{"crop_scale_min": 1, "norm": "layernorm", "muon_scale": "match_rms_adamw", "adamw_weight_decay_other_params": 0}
Rows from block 3 of a small multi-label image tagger, named by matrix and row number. Rows with one number belong to one neuron. Each number is 128 + 32 x the weight over its row's rms, rounded and kept within 0 to 255. All counts start at 0. Numbers have three digits each.
After each neuron's rows are labels from the 100 images, of 14976, where the neuron reaches its highest value: "colour at peak" is the nearest of a few named colours to the mean colour under the peak. Only what is clearly more common there than usual is listed. The data: simulated telescope pictures of galaxies. In brackets: how many of the 100.
# fc1: MLP up (model.blocks.3.mlp.fc1.weight, 128x64), inputs 0-63
# fc2: MLP down (model.blocks.3.mlp.fc2.weight, 64x128, transposed), outputs 0-63

fc1.16:089125166176100153173135111079123192192132117107112201131159139157156133138090107181152108070105157138083112140112076139065138122103119075115120100113143155109160124131110178165071086131143116
fc2.16:125138153109157147141119111123173165127136144144179104140167174084097135113076127054211159137093148179095191131119105169104122117105123137119120199089091099128163090115122111112116090094132062
colour at peak: grey (73); pink (26)

fc1.37:081191119104102199113153134083134143165178194128118193094143149116171153179085105125142110128131084101152129128179098130099203107130115125102092133087153124166145154084107119085130136140092094
fc2.37:086165126096086171115104126135096128171177109134160163184138156138148166159150089105112172155093103071145063103131106119113154137097135180076144190132158104126079168078102120074121180128125120
colour at peak: brown (70)

fc1.85:068198139057115160144112146140047127126115136110108096134093200108087137135103148104135161113110109160159148140147167182119103162096149129144101152099178098094079126118131116208096103135148137
fc2.85:130100122189176153111159132107129118156210140139088107099089166120083121091150096120107144186091162130104133095164058127136165165119156094105191147088114099169150117153142076093152123144114075
colour at peak: white (98)

fc1.29:102137147160095147158224098117136155127167109060149109098112211097115132077111116137104135133126126167168103131100159183176091135115143081130122154106156092069098126086160159099177126109133123
fc2.29:133123069150148119143097116109145153066154121093073082080116178125148161140119132202189102123162164189175109083152119165107127086094184081088150123150137099141151128130098108092131105148110165
colour at peak: white (53)

fc1.57:138096149138155136105106070179062172075117101105136179179125181079099138073128144154168146156076085162171138142143119123109170127132094124114117067094185134131144104172101118131151160103158102
fc2.57:080117088141095088114120251120151098107140117118111075121114145151153109173122105091086163091050084113123121160180137119122125123147157143155101147173121147080167143116144168133092144155154153
colour at peak: brown (84)

fc1.54:137133156133160128144102123066140089089162162150127144099115076124088128139137165100104112181134109122123100165142111114099171132193094091097100150143106081103114134175239137116172149091188149
fc2.54:080161140201162108127127152166104130171172100136113135160163122141122176092134064113102106109105179114094131165170124121087159142125207103114106104092078112149167114096144112093126079161157070
colour at peak: brown (39)

fc1.115:148164088164100144095171143104138110062153177167140087129165168123109125127103117093069073115095165147130127117165088148142150143096100169129128151131139071118124128044178120181137097193142126
fc2.115:174147142137150115141101128139126089148166155118144157156155108152138154138115107136144111051167129144135109184159114135103156083138022187191073110126102111146126140102083079152060136143109155
colour at peak: brown (54)

fc1.116:089135098120147172153069103109167188137110150138146151181109066152098147155113122140038158120104108103149169151143182148087088168163106144156113118134127124100090111120129157172071094125081088
fc2.116:155131076125118067096125113158165193143151098115197161172186101127086139160063184116124111130107119139114146150074093177175146122076102111117043112122148140139136103143130132155106109118132153
colour at peak: pink (73); white (27)

fc1.36:053150154184110133143180115106115111164140123141143193109140118130133135161098147107121048083159135125106088220161125159092111142148161153068106097118080156083165103104132160097129158128127130
fc2.36:117129155089127071127108087094165111087164160169137135126084183131158121119167089159088208126091155136172173133151143178112118131125115123105152122073117074110075101109178125119072118179162113
colour at peak: brown (58)

fc1.124:114150163087104166188153092149127098099147070082104150130133107121063121165139184139091181172121134142107131132124114157151071132127101106096168179159185125116137103099152149152156066076139077
fc2.124:106128113129130159091073170110133122109126099130148116131143159082141187139116137115174071083119145165140145201132127113112076136192141125071105098112099154094073183137121194159163102166083161
colour at peak: white (64)

fc1.103:118115095070177125175114171151127092106194179143117121096082040179131137057154129131103139151160142106154115108115122113143113128164174146134110136127090106117066124106157102164140087159110189
fc2.103:141159142130115068125062147086119110128098150122117133129072146171119110133137123061078124131095141113163100173169164165135085128210141179140167127122154109148064114176157089137124179144150082
colour at peak: pink (54); grey (46)

fc1.12:125099071147122163212183117136095090139159172093070171161101136172142123158106123104113117124211121114132133107191118112096125143145125075067087087126162138145099100124136090162123119135100158
fc2.12:155143144098104165110129204135090031162103123091128118145062110124160133110129132119131179088112124136140115171174097108120132180143193162128133133096096116135115110135137089178116078128206108
colour at peak: pink (72); grey (25)

fc1.70:099123162108117128103111171106080165124164113092088147093126136140173082138105164101067091126080209121168149120173180113066165116134143136173130123161071081109125104162138132103170177134119147
fc2.70:128118114073122124147146134110213145136154081120180155155106134167130143098139103093101084182167135181091139172099114097162151122112116095034128142100111093148105123107135179162155119094176082
colour at peak: brown (47)

fc1.113:136134105135113151124130122182078102122100093125141153122088125152124156135024143085189100146076187126112170149145112114063191118150131154145097165138132156097104139139143068174170094160127113
fc2.113:163125195088082113155151099081155124123117106136063176092150123155085128150107083113141148145118078166157098114126147107126123159080134130093135108140164150207141145157107144095079221136113100
colour at peak: grey (62); brown (36)

fc1.46:133103116184109130133087169031174152134157105123104108133139111119159170088156109199164121080114159135091114093090119171145091128110129140140090082114112178143111171141165121098127119189170081
fc2.46:182187142066124095115128134136083101077192146145170107161130172121101155158091122095096121184166127178095127129132125134106092138132110125074128167106139073153092074125161111151179170074130122
colour at peak: brown (34)

fc1.87:120095090129153129105143129112047185171157085125123084101141153112115117097088132100176152126126161137147185162164140149134123175086200075127192117130167185106178105094091133109113103126125105
fc2.87:124146132145109164142126139154098135120194178175087157099158054083156181119103154112087162081073138125133094144105069196115162173162114071142103102138126154153121144110103135130074119107130165
colour at peak: white (64); pink (32)